{"model": "class-conditioned spectrogram diffusion model", "dataset": "struck, bounced, scraped and rolled objects made by modal synthesis", "hop_length": 160, "targets": ["size"], "weight_standardization": true, "widths": [64, 64, 128], "scale_shift_norm": false, "learning_rate": 0.017, "orthogonalizer": "newton_schulz_5", "adamw_lr_other_params": 0.00099, "batch_size": 128, "lr_schedule": "cosine", "warmup_steps": 340, "weight_decay": 0.02}
Rows from block 5, named by matrix and row number. Rows with one number belong to one channel. Each number is 200 + 30 x the weight over its row's rms, rounded and kept within 0 to 999. All counts start at 0. After the name is the row's rms in percent of the matrix's.
# convs0: first 3x3 conv (model.mid.1.convs.0.weight, 128x128x3x3, standardized in use), inputs 7-13, a 3x3 kernel for each
# convs1: second 3x3 conv (model.mid.1.convs.1.weight, 128x128x3x3, standardized in use, transposed), outputs 7-13, a 3x3 kernel for each
convs0.66,105,141,177,231,126,158,273,168,158,221,206,175,135,171,174,214,178,178,182,191,190,227,234,213,216,247,202,231,213,225,232,200,208,191,235,192,158,229,246,231,194,249,241,209,238,245,216,229,167,173,220,233,231,214,221,185,174,163,152,183,227,234,206,195
convs0.67,094,208,171,227,195,211,243,139,181,206,179,178,202,185,173,211,180,161,217,194,217,194,211,216,212,173,179,226,192,150,177,173,206,214,217,216,217,175,189,169,251,202,221,202,181,220,176,187,221,195,208,272,241,229,273,195,226,203,173,217,180,156,224,201
convs0.68,097,212,192,198,195,176,207,224,187,179,238,172,173,183,170,233,198,190,172,176,215,238,207,217,202,217,243,199,197,198,217,220,202,240,202,213,251,164,208,164,181,204,160,191,228,191,169,210,222,222,221,248,221,193,212,185,214,199,190,194,226,183,183,188
convs0.69,097,181,220,192,195,225,167,252,193,138,183,229,195,169,191,170,217,200,203,195,246,224,168,233,241,200,199,211,216,215,220,233,233,225,201,197,193,178,167,156,203,240,241,213,231,241,238,227,227,193,261,226,189,270,235,202,188,219,180,176,185,154,186,146
convs0.70,101,201,194,209,259,161,181,250,236,243,196,211,196,245,179,150,209,201,237,222,195,287,211,161,187,172,186,213,184,224,222,250,223,207,238,201,218,238,200,231,210,183,209,177,210,221,227,205,174,198,222,232,229,206,255,218,206,221,215,223,163,237,220,211
convs0.71,111,245,180,208,230,183,209,222,176,191,165,153,169,198,177,162,207,200,172,232,215,219,183,191,189,145,165,183,240,196,218,203,194,215,171,190,209,212,228,197,199,199,177,217,209,188,203,177,220,213,172,245,233,176,231,189,160,221,207,151,200,220,143,211
convs0.72,107,227,207,183,179,189,187,182,203,213,257,196,163,248,201,168,225,198,174,255,225,152,264,229,172,242,208,150,216,190,178,213,178,181,227,203,195,230,181,179,230,176,164,218,191,187,162,179,233,178,191,230,162,199,246,174,173,196,163,177,201,159,191,205
convs0.73,096,218,159,198,216,217,204,219,264,227,181,210,204,158,172,172,210,175,211,175,184,209,221,213,214,206,215,224,187,167,188,231,194,188,173,180,182,168,247,202,172,225,225,168,219,222,226,212,216,211,214,184,152,189,225,183,191,205,168,202,262,119,151,189
convs0.74,094,185,209,152,221,218,156,184,203,208,153,225,214,197,201,181,176,201,240,178,217,217,111,175,253,201,215,206,201,223,204,196,198,206,194,189,193,171,166,196,250,226,238,189,215,186,252,199,186,224,182,162,226,211,195,244,217,211,249,227,168,202,178,180
convs0.75,102,168,181,167,217,222,224,202,239,198,254,274,234,228,206,217,224,235,238,180,170,143,202,207,216,197,236,213,198,195,143,223,214,173,187,180,163,213,208,238,215,193,190,202,187,189,138,169,182,188,196,230,244,196,233,205,236,267,226,235,250,228,175,208
convs0.76,092,174,188,228,196,211,226,231,217,237,183,153,187,198,176,235,223,203,194,188,189,157,210,244,215,210,196,172,208,140,177,179,184,150,203,205,178,206,169,166,155,196,193,227,192,222,207,205,252,258,179,208,201,179,163,224,190,231,191,180,213,168,196,191
convs0.77,105,191,219,178,239,243,206,205,232,178,192,194,185,243,230,179,253,235,209,193,172,127,213,189,169,238,231,228,236,164,157,217,171,152,177,200,168,206,195,178,205,213,195,225,216,206,172,192,206,185,191,174,175,174,183,150,162,156,194,209,213,221,238,230
convs0.78,097,221,209,203,216,220,217,205,201,207,224,213,218,200,204,172,232,222,214,134,140,103,175,197,182,220,254,227,169,160,180,209,208,227,192,228,214,229,216,249,204,215,226,197,184,205,176,187,172,210,233,250,213,215,229,184,167,174,236,242,249,177,191,214
convs0.79,097,196,214,191,202,206,229,175,205,252,216,199,241,165,186,233,203,198,211,211,207,227,202,193,166,219,161,176,215,195,208,225,204,208,230,190,209,231,225,228,219,194,228,187,163,212,180,211,237,192,197,204,246,237,247,198,208,204,194,207,253,261,261,232
convs0.80,109,219,239,192,229,258,196,230,188,195,222,195,227,197,184,165,168,157,197,197,185,187,222,217,212,236,230,194,188,162,236,213,190,226,168,182,200,194,224,194,193,233,171,193,215,202,185,194,214,207,207,193,228,223,181,177,173,161,235,227,223,244,226,277
convs0.81,098,188,185,195,142,177,210,194,216,195,217,200,196,211,191,189,207,196,202,190,190,194,91,206,294,220,206,194,209,205,198,209,220,234,217,200,202,209,196,206,141,180,179,184,202,216,187,196,211,210,221,287,192,192,202,195,204,190,176,192,199,216,198,178
convs0.82,108,146,281,199,205,228,175,280,141,185,207,198,209,197,196,197,209,212,191,172,173,200,221,219,191,232,238,215,229,209,195,180,224,193,181,162,217,209,168,187,227,191,189,241,200,216,204,207,226,245,188,176,217,177,193,239,188,240,219,174,219,182,207,171
convs0.83,103,214,151,214,173,214,252,168,245,253,184,162,192,162,203,240,161,215,252,174,181,213,272,207,156,216,199,201,243,220,193,218,216,211,215,217,207,230,227,156,242,231,204,227,205,198,187,200,171,146,178,228,216,201,190,219,201,186,233,220,178,182,176,188
convs0.84,101,278,217,227,187,214,238,178,234,220,205,187,185,202,173,151,171,182,193,239,240,207,186,187,185,161,233,216,187,217,212,173,196,180,163,151,211,157,183,213,188,206,226,224,250,244,220,263,180,234,206,165,202,225,217,214,244,247,251,220,216,237,208,253
convs0.85,100,142,185,213,166,203,216,172,174,170,192,164,161,191,182,189,183,192,202,176,178,214,218,190,228,245,189,228,244,215,234,219,215,193,185,189,177,190,181,219,235,200,218,230,200,235,142,181,205,172,181,245,212,176,221,212,203,206,254,188,183,224,174,177
convs0.86,100,211,190,140,233,206,176,169,213,193,185,186,171,209,200,191,177,214,213,200,214,223,179,199,251,179,203,255,210,231,209,183,215,241,185,208,202,220,224,196,236,220,199,208,231,190,170,169,165,118,159,175,157,202,211,205,201,192,228,199,188,194,190,226
convs0.87,104,142,208,188,205,222,192,176,225,233,199,178,184,219,209,149,258,239,174,180,240,235,265,204,144,188,184,156,159,194,176,206,217,205,189,197,210,172,192,217,209,208,185,195,193,182,227,180,204,242,192,175,252,198,190,215,194,254,225,208,270,208,207,152
convs0.88,099,213,213,196,170,196,212,179,222,206,212,234,217,192,179,174,154,176,177,184,193,179,239,186,148,204,183,151,174,167,153,217,211,199,200,205,156,275,245,147,223,242,192,211,196,173,186,170,194,138,171,149,176,198,144,210,186,175,131,181,213,223,238,231
convs0.89,107,198,196,218,221,207,224,195,175,226,238,202,191,216,226,199,195,218,195,270,247,216,262,219,203,221,208,216,211,220,198,237,207,218,226,217,221,219,205,188,220,219,220,251,243,179,196,197,178,181,196,141,153,199,186,207,228,177,236,259,199,243,236,226
convs0.90,101,177,197,196,238,219,172,181,224,230,180,235,230,181,198,197,220,203,178,259,214,172,200,193,207,212,207,146,207,219,219,198,154,170,185,191,207,273,190,182,263,213,189,277,239,157,150,210,250,196,185,166,210,229,207,240,230,238,208,227,235,214,197,185
convs0.91,102,227,258,212,221,177,195,143,86,180,238,223,219,223,231,199,172,210,182,243,242,201,175,227,215,160,160,218,215,195,237,211,208,186,217,204,225,231,199,197,211,205,186,184,203,179,242,229,254,156,186,177,191,229,216,209,199,209,228,218,197,244,197,193
convs0.92,092,164,175,203,188,200,171,208,187,145,170,205,219,202,170,186,223,189,178,237,201,168,155,189,280,222,195,166,203,201,164,239,226,198,222,219,199,231,211,224,222,210,214,172,197,213,170,193,186,137,154,178,197,188,202,219,231,223,178,230,266,190,192,203
convs0.93,096,217,154,200,193,198,206,158,203,199,221,163,131,172,158,227,180,221,227,259,195,139,248,202,143,184,202,219,153,171,215,178,151,174,215,214,227,217,194,179,169,211,256,202,218,258,220,280,233,210,176,163,222,133,115,225,260,209,202,219,216,211,159,205
convs0.94,106,188,226,228,167,192,206,177,207,218,170,201,233,194,229,249,216,243,235,140,172,215,175,201,221,180,203,241,229,205,208,210,196,199,210,197,217,212,209,218,233,242,210,235,259,203,245,251,225,233,249,212,249,251,200,202,151,178,182,164,178,207,166,180
convs0.95,095,168,223,207,179,214,247,192,204,219,198,173,198,221,240,289,214,213,223,195,189,248,178,200,180,208,170,149,209,161,192,240,218,208,190,192,185,214,186,216,203,197,230,210,189,163,198,218,211,188,228,229,183,182,216,233,205,227,248,209,223,244,186,247
convs0.96,103,178,211,172,186,218,208,200,215,230,231,206,190,210,200,202,212,223,222,244,190,185,232,198,219,246,202,231,168,194,189,178,221,192,163,223,203,218,192,167,221,187,189,223,208,200,234,197,200,225,203,216,193,185,211,249,178,183,263,176,184,249,173,154
convs0.97,104,227,194,165,181,225,198,181,206,194,210,213,192,207,177,167,202,194,197,212,185,183,247,221,169,243,183,124,189,184,178,193,205,203,184,181,173,188,208,209,248,226,159,220,220,210,212,154,125,206,192,171,172,172,159,223,182,186,228,192,145,184,187,195
convs0.98,101,181,205,251,272,198,115,198,202,175,217,186,172,222,192,181,184,206,242,133,183,275,202,210,162,157,202,247,225,192,213,223,221,188,187,190,203,207,207,159,200,205,187,195,194,199,143,204,215,265,189,117,148,173,215,192,209,186,307,208,82,201,207,205
convs0.99,096,133,140,190,214,183,215,234,235,237,189,175,166,239,205,203,193,221,227,225,182,220,233,240,245,266,277,230,184,192,176,191,210,165,213,204,196,204,162,169,217,174,184,237,211,222,201,166,192,186,197,221,190,214,200,213,173,180,226,188,213,218,189,249
convs0.100,099,196,203,156,193,208,171,134,186,234,210,205,227,236,221,175,235,192,149,270,180,184,157,202,264,234,204,224,166,174,202,167,218,185,162,204,188,169,163,240,124,196,235,209,206,206,160,229,190,156,254,259,229,188,189,224,221,195,176,231,210,233,245,192
convs0.101,104,250,237,224,198,208,199,245,254,237,208,205,219,170,161,201,205,230,236,205,193,208,202,185,223,235,208,208,217,180,216,183,195,215,207,197,227,210,229,222,235,226,255,154,138,183,210,234,228,210,214,208,187,186,241,232,230,200,183,185,202,157,157,138
convs0.102,101,186,166,241,161,155,233,171,205,199,190,214,245,219,225,235,208,199,223,211,201,148,249,191,175,247,210,187,186,180,163,226,213,199,186,168,164,184,206,208,223,215,206,176,189,217,165,168,153,212,230,161,238,200,155,207,184,192,195,200,198,229,188,193
convs0.103,113,150,202,172,179,203,182,157,216,170,186,209,189,172,168,163,187,204,208,169,156,165,147,174,183,160,193,166,214,214,228,216,226,239,201,192,230,162,179,173,211,201,201,217,197,194,229,218,232,256,224,227,202,186,220,175,194,244,168,164,220,166,143,203
convs0.104,091,209,238,153,239,229,226,184,216,249,194,226,168,222,200,179,207,173,190,234,214,171,246,204,203,237,199,208,180,226,193,220,214,235,188,195,193,180,153,153,167,182,176,161,222,208,216,203,205,213,212,181,173,176,214,222,203,222,236,212,167,211,229,114
convs0.105,098,163,182,214,162,177,210,209,149,198,194,255,208,212,235,191,211,205,162,252,252,181,195,256,268,192,236,230,195,214,170,217,228,213,226,249,226,167,176,172,170,205,189,159,177,185,180,196,179,148,189,196,181,203,201,218,194,167,235,201,180,265,197,207
convs0.106,096,229,173,162,211,183,148,195,213,202,224,206,216,201,204,237,192,198,236,133,211,210,161,212,273,242,189,186,200,206,218,196,181,225,220,175,208,136,208,232,179,204,227,229,168,183,199,194,238,180,182,222,172,167,159,198,205,188,221,180,211,215,204,192
convs0.107,110,192,180,188,191,169,216,193,160,209,171,234,215,177,189,247,192,191,248,180,195,230,204,201,214,180,181,218,220,218,220,227,193,208,194,186,189,198,168,224,195,171,244,211,173,262,191,167,151,256,174,181,209,136,197,206,199,159,218,203,203,233,207,214
convs0.108,101,141,170,217,184,207,211,228,224,204,257,214,165,255,219,172,243,198,238,255,195,192,232,216,208,183,209,174,225,228,202,218,205,192,229,176,211,182,213,180,169,232,213,179,251,192,220,247,201,167,189,200,216,177,182,212,250,226,203,209,225,210,202,208
convs0.109,108,231,172,225,254,186,185,214,189,201,252,197,269,250,206,218,255,187,205,206,189,198,237,196,190,221,180,218,205,232,197,211,184,194,208,209,243,314,221,198,266,240,178,215,227,200,197,194,216,186,166,209,201,176,211,229,183,206,235,196,244,278,221,227
convs0.110,097,232,196,208,206,208,220,191,139,203,255,157,234,190,181,233,191,215,215,247,181,209,236,207,200,213,241,185,190,191,232,225,203,223,218,216,225,229,139,173,244,203,188,186,182,250,209,190,285,203,209,211,167,235,176,195,188,235,199,223,233,212,197,216
convs0.111,100,180,198,169,198,215,218,206,216,143,188,218,181,176,214,200,214,220,200,172,234,210,234,215,171,170,186,238,161,130,162,202,198,205,186,223,178,226,251,221,195,186,185,173,178,246,208,185,226,212,202,260,198,174,229,247,196,221,198,178,222,184,219,208
convs0.112,103,188,176,203,205,186,216,203,197,216,212,188,204,244,165,187,271,202,176,221,239,207,225,242,195,231,219,190,216,233,184,235,233,206,224,187,217,182,156,138,186,174,166,203,205,213,204,241,237,171,213,263,156,216,238,206,213,210,175,182,209,203,137,171
convs0.113,101,152,201,221,183,212,205,285,206,146,203,203,153,220,196,161,220,200,183,161,215,251,119,205,252,256,230,171,231,246,222,182,204,217,217,209,182,178,226,205,164,207,219,200,194,178,210,198,182,213,202,218,195,168,208,255,230,208,256,175,162,273,215,183
convs0.114,102,183,158,159,208,188,210,161,172,193,220,194,188,210,177,216,181,190,197,153,200,200,216,199,209,203,165,183,205,193,207,180,202,225,237,194,224,193,249,217,247,210,172,215,174,170,221,144,210,222,200,210,180,264,174,208,182,189,203,235,230,139,239,202
convs0.115,099,159,191,206,210,206,237,213,209,204,217,230,205,295,246,250,211,198,186,178,171,176,190,203,193,201,217,208,214,228,202,172,188,199,212,198,224,233,228,251,233,239,253,206,216,209,181,189,190,142,168,165,164,173,154,187,157,175,245,221,239,250,217,231
convs0.116,101,177,214,220,222,180,120,215,191,197,210,232,209,267,191,145,249,178,184,154,208,256,310,221,163,267,207,173,201,208,258,202,188,181,232,209,196,148,192,224,230,190,215,203,222,187,226,232,206,210,173,133,210,204,210,148,192,211,223,222,174,226,232,184
convs0.117,101,174,238,204,179,198,233,153,153,169,267,237,207,244,187,177,172,167,170,192,207,205,186,189,154,186,191,197,231,203,190,184,199,199,205,239,216,141,150,187,221,189,177,218,212,249,253,179,174,233,218,232,187,181,183,222,195,197,202,224,238,188,176,164
convs0.118,101,217,147,149,179,174,174,226,225,189,157,181,210,176,175,165,223,210,216,226,155,179,234,210,207,186,232,221,201,227,186,202,226,233,161,180,243,200,219,192,198,209,261,168,149,194,185,198,195,185,200,193,187,187,181,231,212,154,196,202,196,207,163,167
convs1.66,110,186,191,247,212,181,207,205,202,239,226,240,205,210,212,179,206,227,252,159,162,195,153,193,228,162,178,194,159,158,165,200,189,154,219,217,164,242,232,204,216,212,201,203,210,211,213,234,199,172,202,171,105,167,196,239,237,228,192,227,237,229,212,178
convs1.67,082,200,175,167,174,184,206,202,185,217,217,196,183,173,177,184,147,146,158,200,192,180,159,189,205,181,216,209,244,232,209,250,223,240,194,180,205,233,197,199,155,200,252,205,233,217,244,211,234,213,193,205,185,180,217,246,239,240,230,186,174,186,181,196
convs1.68,082,209,209,205,248,213,199,245,216,199,218,203,223,222,229,187,159,232,241,163,216,207,145,209,225,189,154,152,192,184,181,190,197,176,193,166,175,225,219,207,225,224,205,231,186,172,207,214,203,181,185,174,208,203,177,205,208,221,214,199,210,209,217,205
convs1.69,079,191,168,229,239,236,225,217,217,183,199,152,142,162,172,182,197,197,143,177,151,171,231,207,199,201,212,187,182,201,224,156,177,196,191,207,210,230,246,204,242,247,276,213,187,224,208,236,208,208,225,210,184,222,225,271,273,288,180,185,165,221,235,224
convs1.70,073,208,214,246,199,180,168,214,248,187,154,209,237,159,210,236,176,189,155,155,161,153,144,190,175,182,204,204,138,158,169,155,186,220,180,193,201,190,231,234,168,168,208,235,196,219,260,214,208,238,251,232,206,261,222,193,185,178,200,184,175,218,232,184
convs1.71,120,181,163,188,183,176,189,178,196,211,220,238,211,206,230,206,175,210,185,219,212,150,201,206,166,178,206,180,230,185,182,190,163,158,177,158,169,208,228,178,201,179,186,205,159,189,258,237,181,251,204,167,197,157,150,247,224,226,217,195,194,222,215,194
convs1.72,121,206,188,176,241,223,193,208,216,206,248,199,198,155,168,250,103,150,246,160,176,238,141,196,255,193,211,252,189,165,206,229,217,221,223,233,198,194,182,192,171,185,193,231,237,233,200,208,177,215,208,170,217,199,169,153,165,175,154,188,188,172,217,206
convs1.73,081,189,222,173,200,214,214,200,171,185,190,179,220,190,180,186,206,218,193,169,186,239,206,219,223,149,174,171,225,193,175,164,159,169,184,143,149,222,170,191,233,230,218,204,220,219,220,219,219,196,229,232,139,188,178,238,219,228,178,194,238,184,176,159
convs1.74,090,170,171,213,223,238,289,219,212,231,194,190,170,242,228,270,238,213,182,191,215,240,265,186,123,231,194,171,195,218,205,216,239,224,200,201,210,203,235,207,211,202,172,232,193,144,200,229,224,203,212,236,164,201,205,231,236,234,192,178,160,207,195,199
convs1.75,108,193,188,202,210,192,215,166,140,177,120,145,141,170,185,172,229,255,240,171,222,193,165,203,185,123,164,161,207,190,164,219,218,208,140,151,205,151,172,154,217,212,196,200,200,185,184,178,177,213,192,169,229,200,173,212,187,205,173,146,183,198,194,220
convs1.76,084,221,197,212,175,184,207,189,170,162,219,239,228,199,185,184,208,184,197,231,174,217,160,169,170,181,208,204,197,183,133,226,210,175,205,206,201,243,227,231,258,242,227,238,205,190,215,242,236,203,219,268,191,198,203,206,202,227,190,223,246,179,201,218
convs1.77,096,237,230,238,194,211,244,239,239,262,200,226,234,164,191,198,186,196,207,272,183,216,242,168,182,237,180,198,215,186,157,196,193,161,201,193,142,261,242,266,233,219,223,194,167,190,243,181,203,220,188,212,262,222,229,196,180,210,228,209,219,229,201,206
convs1.78,095,169,176,185,169,187,197,171,189,199,132,185,191,137,170,148,201,206,178,213,250,254,183,222,207,167,194,215,260,211,189,225,191,181,194,174,186,131,146,154,226,191,174,226,176,149,225,217,214,166,178,179,201,203,198,174,212,226,169,178,188,225,223,243
convs1.79,090,187,232,204,194,214,214,186,228,243,174,167,134,167,183,133,146,188,152,128,184,227,166,198,229,190,214,204,198,162,158,285,256,220,223,218,171,197,211,214,224,175,195,199,159,176,239,219,240,234,202,229,218,200,217,189,184,197,203,243,227,200,239,221
convs1.80,088,198,200,176,196,208,175,192,208,197,186,221,198,204,221,219,222,213,199,134,225,234,167,233,178,164,226,194,136,201,125,139,196,191,212,220,258,224,200,241,268,225,213,225,207,183,174,209,245,182,195,184,127,97,114,178,179,172,196,186,187,216,199,184
convs1.81,148,185,221,259,248,223,210,204,192,197,207,178,142,184,195,208,212,193,210,203,210,218,402,263,189,195,185,200,186,180,198,249,221,219,202,210,212,206,210,211,275,268,258,191,194,164,181,186,160,157,165,133,182,189,188,224,203,192,184,172,158,211,188,193
convs1.82,121,225,175,226,204,193,157,218,257,119,196,216,257,229,201,243,232,189,225,184,248,262,180,188,237,198,182,232,241,208,168,204,202,157,203,191,191,191,216,194,232,171,215,218,156,232,197,224,181,187,253,212,194,252,136,185,197,154,179,217,179,185,215,189
convs1.83,132,195,213,135,200,200,165,172,201,250,237,219,181,261,224,203,183,193,190,181,191,195,84,174,246,226,182,199,191,174,192,228,194,201,198,192,201,203,193,205,114,158,145,154,187,168,191,210,218,212,197,151,151,201,222,169,193,175,197,187,180,237,218,203
convs1.84,098,223,258,232,194,209,201,231,215,256,135,159,166,144,187,206,162,217,245,235,208,167,195,205,202,268,268,236,226,222,238,213,213,198,217,217,197,264,223,203,211,195,191,155,124,108,238,215,245,166,187,215,218,238,243,203,222,241,211,199,221,201,206,252
convs1.85,100,173,195,223,193,233,214,190,208,189,178,206,179,135,201,209,194,209,197,239,221,230,227,176,188,229,184,229,273,212,235,199,154,159,232,191,204,189,216,170,197,226,214,215,195,154,220,204,221,188,183,158,185,184,152,260,270,281,247,204,175,227,213,233
convs1.86,125,215,229,215,143,204,234,134,197,256,227,195,158,219,201,204,201,207,202,229,202,166,205,197,200,204,182,190,225,194,185,232,204,160,203,202,180,175,192,193,173,204,198,162,189,184,216,210,199,234,213,216,181,200,214,172,207,249,182,187,197,220,210,204
convs1.87,094,203,193,187,188,197,169,236,233,212,163,221,238,161,217,211,188,193,187,179,186,178,180,213,212,246,222,200,244,188,164,175,195,201,184,193,197,205,229,249,188,197,153,268,259,166,201,210,215,226,229,247,253,233,193,185,175,210,140,196,255,171,237,259
convs1.88,093,173,194,215,205,210,241,142,170,196,211,200,176,227,221,232,260,225,230,171,192,195,187,201,201,188,189,171,245,255,257,211,207,220,225,175,197,174,151,127,267,248,196,150,197,212,188,252,223,197,207,187,176,176,171,258,237,195,166,196,181,191,220,183
convs1.89,106,194,184,156,217,230,210,195,209,177,216,193,191,183,202,237,181,195,241,145,196,192,127,185,224,199,204,245,203,147,187,219,188,221,226,203,197,138,195,255,172,179,161,180,181,211,190,203,212,182,228,221,190,199,194,187,189,195,249,248,243,253,275,264
convs1.90,093,224,219,197,155,201,216,203,191,185,175,210,201,192,221,163,195,202,148,153,181,166,195,214,201,163,242,247,189,185,209,215,210,232,192,214,225,161,219,212,191,188,145,161,177,218,176,191,212,188,204,235,206,169,120,188,190,178,186,181,224,224,179,204
convs1.91,092,178,152,176,170,178,156,173,217,170,157,216,169,192,213,187,219,197,233,260,238,245,212,192,214,198,193,219,219,228,232,224,225,222,206,191,139,170,164,150,221,193,226,262,219,250,168,226,188,171,199,174,175,187,199,213,182,200,158,155,181,157,170,192
convs1.92,119,180,173,201,190,187,195,223,203,201,145,159,219,175,186,195,249,200,177,177,199,235,262,201,151,175,185,214,188,197,194,155,190,190,174,169,220,178,205,218,157,191,204,173,194,223,195,208,235,214,231,219,162,205,187,166,193,224,133,193,225,202,193,202
convs1.93,093,173,236,205,186,194,184,141,173,186,206,237,148,179,218,163,145,231,178,224,228,212,138,215,236,145,229,223,235,201,232,179,161,180,190,182,182,280,180,137,254,189,152,217,209,223,177,173,206,251,210,207,270,239,211,199,231,177,168,169,226,162,154,237
convs1.94,125,185,172,184,185,173,161,167,148,147,227,251,306,243,233,274,221,235,222,150,179,222,163,195,227,143,197,240,164,232,176,185,223,190,192,215,202,121,202,228,114,190,217,108,190,190,195,147,157,203,149,166,219,158,174,196,195,227,192,175,228,210,179,252
convs1.95,093,189,188,174,221,184,179,236,216,224,169,200,193,192,223,243,197,215,218,104,171,175,205,228,195,222,208,160,176,203,185,185,229,240,148,166,193,235,282,286,223,220,162,201,225,204,223,233,166,227,224,128,270,249,212,198,212,166,232,216,162,233,210,163
convs1.96,128,219,216,211,201,228,188,202,247,179,247,232,193,249,262,200,252,283,194,206,181,210,196,194,226,202,210,235,174,150,221,179,178,228,196,207,233,209,220,217,181,187,199,177,214,195,184,229,215,216,236,213,206,233,213,213,241,180,241,267,184,224,248,185
convs1.97,104,190,207,228,212,189,189,164,183,207,170,156,168,196,179,226,166,157,183,135,148,175,168,165,179,179,184,196,220,204,209,238,203,193,238,199,228,195,200,200,120,205,237,184,211,163,189,207,187,174,194,205,159,221,254,166,186,196,192,157,147,172,173,197
convs1.98,116,159,186,212,172,205,245,245,178,133,226,197,161,193,210,267,182,202,220,231,217,159,192,190,200,238,173,130,239,203,161,217,235,240,208,200,161,227,202,190,235,217,186,204,222,184,154,156,158,151,212,264,220,215,202,186,195,190,238,156,99,183,163,188
convs1.99,089,178,174,171,220,232,221,206,196,153,201,190,231,177,172,256,188,166,249,183,232,200,241,230,207,220,202,202,220,211,207,183,198,189,256,269,240,253,250,203,222,191,166,207,158,144,233,234,206,240,216,191,190,194,198,227,234,267,197,188,162,211,232,209
convs1.100,092,228,223,217,214,196,214,144,180,221,202,231,206,144,201,182,207,238,192,199,232,170,309,215,159,180,211,238,162,244,202,221,232,244,247,202,220,201,234,213,307,198,167,221,175,186,215,182,204,242,195,161,202,205,168,213,210,203,222,220,191,221,199,160
convs1.101,097,214,206,205,225,230,235,177,197,200,215,203,176,230,206,191,249,236,218,195,213,231,205,194,194,221,208,197,189,201,206,222,190,219,223,175,191,196,175,194,209,184,230,205,152,161,205,200,182,206,203,149,191,212,173,210,239,243,190,199,196,165,163,146
convs1.102,091,214,270,223,198,210,198,225,185,219,181,203,237,166,199,186,182,224,195,137,172,172,150,185,187,151,208,201,186,164,182,178,173,172,221,221,252,288,193,198,197,210,230,173,202,174,173,203,226,191,201,204,193,162,175,209,196,189,206,185,168,208,180,200
convs1.103,122,210,205,175,227,203,188,193,178,213,257,245,275,201,210,241,240,258,246,199,180,218,169,173,216,181,207,200,212,204,148,252,224,193,237,234,210,178,157,218,191,202,254,208,202,179,197,198,154,190,209,214,170,175,199,197,199,204,161,171,195,163,159,183
convs1.104,088,206,180,178,164,185,233,121,155,186,169,145,141,150,181,196,191,208,189,176,176,146,211,212,213,210,195,189,222,212,224,197,176,188,279,247,241,301,210,154,265,198,152,227,202,191,199,192,166,184,205,189,161,203,176,230,225,224,190,202,165,193,251,216
convs1.105,107,200,203,194,214,210,162,213,219,168,168,182,223,152,197,174,254,256,165,236,204,157,275,216,156,205,194,177,196,216,205,177,187,198,176,160,216,174,170,186,193,206,195,186,209,216,180,190,190,146,214,173,169,274,230,255,232,186,187,180,137,224,220,176
convs1.106,083,259,249,160,222,232,202,226,224,189,176,187,196,178,211,207,184,210,204,187,188,236,241,188,180,229,218,212,205,195,250,236,208,215,230,235,205,188,188,295,206,194,197,231,247,210,183,204,198,228,206,178,213,231,188,185,197,204,151,156,198,211,179,227
convs1.107,099,240,206,228,208,206,178,195,239,155,220,182,251,249,241,223,264,312,212,222,232,168,183,221,187,210,239,210,224,197,193,219,202,194,228,231,189,202,187,160,181,180,156,149,176,175,183,193,213,158,195,212,155,194,165,225,196,183,202,209,227,180,192,231
convs1.108,082,187,263,231,197,255,249,234,256,222,179,187,146,156,214,223,162,213,241,147,197,182,186,215,227,198,217,263,225,184,188,182,209,221,228,263,233,316,250,219,270,237,180,264,241,214,186,168,162,215,201,187,199,222,218,208,243,194,220,235,202,180,173,150
convs1.109,098,202,184,173,182,196,224,185,219,187,177,174,202,174,172,188,205,225,218,267,231,189,211,195,187,202,189,169,289,234,224,252,207,206,226,176,173,194,168,169,258,240,221,175,182,213,183,203,179,194,216,176,151,196,185,175,166,195,166,195,208,182,197,190
convs1.110,095,218,192,184,209,235,183,183,244,184,206,221,188,220,203,198,233,196,248,232,260,212,195,230,242,199,187,215,252,217,238,228,212,198,212,239,170,278,294,178,200,268,217,191,256,196,172,229,187,186,208,175,208,165,170,185,202,207,170,189,210,187,194,206
convs1.111,100,176,237,245,226,219,200,196,196,193,172,196,176,191,209,160,174,199,194,202,170,185,154,196,253,199,204,235,180,196,161,205,176,180,229,155,228,297,193,189,205,200,246,207,223,196,239,225,183,197,224,154,141,200,135,207,184,239,196,203,215,205,195,183
convs1.112,103,205,209,177,225,204,138,215,189,157,122,175,192,106,158,189,132,169,193,258,233,251,241,194,238,244,199,240,231,185,199,272,233,207,237,231,175,253,165,177,283,179,200,284,185,166,242,196,194,228,182,177,222,198,195,206,207,219,188,213,228,221,229,221
convs1.113,130,169,233,234,189,219,177,234,221,181,215,254,244,195,254,250,128,212,187,184,218,226,215,196,144,178,182,147,182,162,152,188,162,85,232,222,146,194,205,222,223,218,165,203,180,130,206,194,190,246,245,229,232,251,230,179,192,147,200,197,183,192,195,221
convs1.114,087,220,219,227,198,216,215,206,204,208,232,200,270,218,159,233,221,196,271,198,165,217,200,203,202,167,207,203,165,148,148,223,192,155,221,260,218,200,197,214,182,212,199,211,225,140,160,245,216,211,220,227,214,169,210,150,163,198,162,156,139,201,186,179
convs1.115,122,182,183,211,178,194,220,172,186,199,189,184,212,179,180,191,203,212,208,268,250,241,259,227,213,213,179,157,212,199,190,265,260,237,190,181,175,213,226,214,248,220,173,201,179,159,234,241,223,189,182,172,218,207,183,181,180,165,243,217,177,232,197,168
convs1.116,112,173,167,181,144,177,223,203,212,193,220,211,238,185,238,307,173,238,210,176,227,235,135,192,250,231,208,164,155,201,172,155,193,183,217,176,141,167,229,207,158,195,212,220,228,212,213,169,213,195,199,240,207,221,215,201,194,197,200,187,154,198,198,208
convs1.117,075,164,161,239,198,195,182,202,209,196,206,229,210,175,210,227,179,207,206,242,204,227,154,169,188,119,195,170,226,224,230,302,255,214,288,266,246,237,242,194,212,262,269,214,211,164,161,160,152,172,153,195,153,193,253,198,195,157,215,193,151,235,206,219
convs1.118,080,174,228,179,200,201,196,183,193,202,174,215,226,133,184,185,166,181,132,196,249,213,166,198,214,128,194,223,234,137,125,205,144,118,233,233,205,196,131,188,274,216,229,172,188,211,232,177,215,199,217,250,172,212,180,223,198,199,173,166,170,169,157,222